config.toml
train_examples = 195000
image_size = 48
crop_scale_min = 1
color_jitter = 0.1
norm = "batchnorm"
hidden_act = "silu"
widths = [64, 128, 128]
blocks_per_level = 1
attention = false
residual_init = "none"
learning_rate = 0.0049
beta1 = 0.9
eps = 1e-10
max_steps = 7500
warmup_steps = 220
Rows from block 2, named by matrix and row number. Each number is 200 + 20 x the weight over its row's rms, rounded and kept within 0 to 999. All counts start at 0. After the name is the row's rms in percent of the matrix's.
# convs0: first depthwise 3x3 conv (model.mid.0.convs.0.weight, 128x1x3x3), a 3x3 kernel
convs0.0,121,172,173,190,174,179,185,198,223,211
convs0.1,100,193,215,201,168,175,205,175,168,193
convs0.2,088,210,202,222,225,224,213,224,213,231
convs0.3,105,186,157,177,208,178,187,188,187,197
convs0.4,121,185,198,186,193,193,187,175,182,156
convs0.5,074,223,203,200,216,177,209,195,165,231
convs0.6,070,222,206,215,197,220,211,223,220,237
convs0.7,112,220,222,227,185,182,228,202,193,224
convs0.8,062,162,183,183,178,211,198,187,176,185
convs0.9,147,192,199,212,154,186,210,181,176,196
convs0.10,071,195,205,184,212,196,168,214,203,157
convs0.11,110,174,194,175,184,192,211,186,218,237
convs0.12,081,196,205,210,183,174,204,188,208,248
convs0.13,128,165,190,200,171,211,209,170,216,210
convs0.14,106,209,164,172,201,192,211,202,233,213
convs0.15,055,217,212,193,216,250,190,191,202,216
convs0.16,091,193,180,179,229,237,205,203,189,181
convs0.17,089,204,169,213,191,202,227,173,202,231
convs0.18,084,208,199,200,204,201,207,220,245,233
convs0.19,126,196,203,245,196,173,220,192,197,218
convs0.20,124,200,206,209,208,228,227,216,222,234
convs0.21,095,217,236,234,212,205,185,201,194,179
convs0.22,087,168,190,192,178,187,184,187,169,179
convs0.23,105,211,209,204,226,221,228,224,217,225
convs0.24,088,234,225,207,214,230,195,215,196,180
convs0.25,096,206,202,181,193,193,234,232,214,173
convs0.26,117,190,191,190,182,178,183,180,182,162
convs0.27,071,172,193,236,183,173,204,195,181,193
convs0.28,115,219,176,212,210,203,188,220,237,223
convs0.29,091,205,221,212,183,207,223,178,178,234
convs0.30,070,210,193,188,231,215,205,173,193,164
convs0.31,100,220,188,182,220,198,195,221,188,158
convs0.32,107,220,176,172,220,211,185,218,227,206
convs0.33,085,173,221,197,194,196,212,185,160,219
convs0.34,091,186,208,168,173,189,190,165,186,206
convs0.35,140,202,214,214,170,199,236,179,180,213
convs0.36,096,202,205,233,195,226,222,214,229,217
convs0.37,086,174,181,195,207,219,185,164,199,175
convs0.38,065,218,235,209,193,200,210,185,167,177
convs0.39,152,199,208,200,208,182,200,188,193,255
convs0.40,090,175,173,189,175,208,222,175,187,186
convs0.41,074,179,194,193,181,167,200,161,192,206
convs0.42,065,201,176,212,211,186,235,204,167,185
convs0.43,116,182,193,182,198,212,166,176,169,193
convs0.44,080,174,191,150,192,212,204,211,200,203
convs0.45,140,201,196,200,203,225,215,228,240,217
convs0.46,085,190,187,191,205,209,189,181,175,155
convs0.47,059,221,245,225,206,219,196,202,190,200
convs0.48,111,194,237,208,226,208,170,200,185,182
convs0.49,096,218,198,171,221,180,185,216,174,180
convs0.50,092,210,213,220,211,186,199,212,151,191
convs0.51,091,204,182,176,211,186,184,238,223,211
convs0.52,089,216,188,178,187,190,204,215,243,218
convs0.53,085,225,202,201,190,183,219,182,219,239
convs0.54,070,224,204,171,217,223,180,231,195,201
convs0.55,119,219,175,213,235,209,186,229,208,205
convs0.56,072,206,228,225,205,224,221,204,216,228
convs0.57,107,182,197,178,203,177,179,184,161,194
convs0.58,081,217,216,209,202,166,167,217,222,203
convs0.59,129,245,193,208,217,194,172,219,195,203
convs0.60,094,238,222,205,226,217,185,212,218,206
convs0.61,079,236,201,194,217,181,174,226,190,209
convs0.62,085,190,188,174,212,215,176,202,239,189
convs0.63,108,181,172,194,193,193,209,215,236,228
convs0.64,126,213,215,219,232,228,216,204,208,174
convs0.65,094,193,196,185,226,182,172,209,184,166
convs0.66,099,176,191,233,176,200,233,198,195,214
convs0.67,110,196,215,227,196,213,242,191,183,183
convs0.68,079,186,169,193,225,170,195,212,181,182
convs0.69,085,191,217,225,194,194,223,199,156,190
convs0.70,087,186,193,203,164,190,195,158,210,193
convs0.71,069,219,215,224,173,208,223,185,204,230
convs0.72,086,200,189,215,199,237,238,205,179,198
convs0.73,086,218,176,215,216,205,203,233,224,223
convs0.74,082,193,197,241,191,219,207,202,211,235
convs0.75,092,217,217,215,216,231,216,216,214,230
convs0.76,070,202,228,190,165,180,188,184,179,183
convs0.77,102,191,204,222,179,198,246,185,185,198
convs0.78,106,228,224,218,224,228,191,217,212,198
convs0.79,104,230,196,217,201,186,181,200,180,163
convs0.80,098,180,203,224,163,196,225,186,212,215
convs0.81,089,162,171,191,169,199,200,190,190,193
convs0.82,084,191,182,208,177,186,220,216,170,230
convs0.83,113,215,225,206,188,202,171,182,232,179
convs0.84,084,175,191,203,175,245,200,187,206,207
convs0.85,084,222,238,196,190,186,192,183,173,183
convs0.86,108,186,186,194,190,205,216,214,238,234
convs0.87,144,198,173,184,213,207,161,216,202,175
convs0.88,108,166,198,199,175,182,190,201,200,163
convs0.89,081,174,199,184,199,204,232,198,217,164
convs0.90,060,175,176,192,193,177,172,184,187,176
convs0.91,115,176,215,202,194,228,208,233,220,181
convs0.92,104,196,223,178,217,224,182,220,175,181
convs0.93,111,166,200,204,163,204,232,201,207,201
convs0.94,093,219,196,189,214,176,173,227,197,171
convs0.95,084,198,219,204,206,220,192,171,171,169
convs0.96,065,155,191,212,190,211,210,220,209,176
convs0.97,085,190,202,172,201,190,189,176,172,167
convs0.98,081,203,212,213,210,201,211,209,248,226
convs0.99,098,185,177,188,189,171,193,183,217,233
convs0.100,089,217,206,241,191,166,218,205,196,196
convs0.101,095,239,217,208,209,211,218,217,193,229
convs0.102,111,214,224,185,216,185,183,192,159,191
convs0.103,098,186,166,195,195,193,201,181,204,157
convs0.104,106,183,172,185,180,226,212,180,221,215
convs0.105,107,233,199,195,223,202,192,229,232,195
convs0.106,046,200,202,201,166,168,180,177,212,220
convs0.107,076,234,243,220,208,208,196,199,196,202
convs0.108,127,224,215,193,225,203,179,183,189,164
convs0.109,110,169,172,168,192,175,209,205,196,195
convs0.110,094,212,218,176,201,188,160,195,179,182
convs0.111,120,229,216,202,218,194,160,204,190,180
convs0.112,103,181,178,223,213,171,213,225,192,181
convs0.113,131,214,191,175,237,200,174,218,218,201
convs0.114,099,226,202,198,219,175,173,226,199,179
convs0.115,128,197,178,206,194,177,235,216,210,231
convs0.116,084,210,191,203,230,200,163,226,216,186
convs0.117,088,195,189,174,185,174,201,172,171,183
convs0.118,148,180,196,214,176,190,243,192,216,214
convs0.119,101,218,234,226,196,220,230,211,202,207
convs0.120,103,204,211,224,242,222,198,205,223,209
convs0.121,113,179,211,187,208,235,211,201,204,162
convs0.122,113,161,183,184,203,221,200,223,224,200
convs0.123,122,209,247,226,210,219,200,203,191,192
convs0.124,097,195,198,176,217,197,195,222,244,187
convs0.125,180,199,199,200,195,222,223,201,237,235
convs0.126,110,206,170,168,204,208,179,203,222,224
convs0.127,098,208,177,204,210,171,227,229,197,220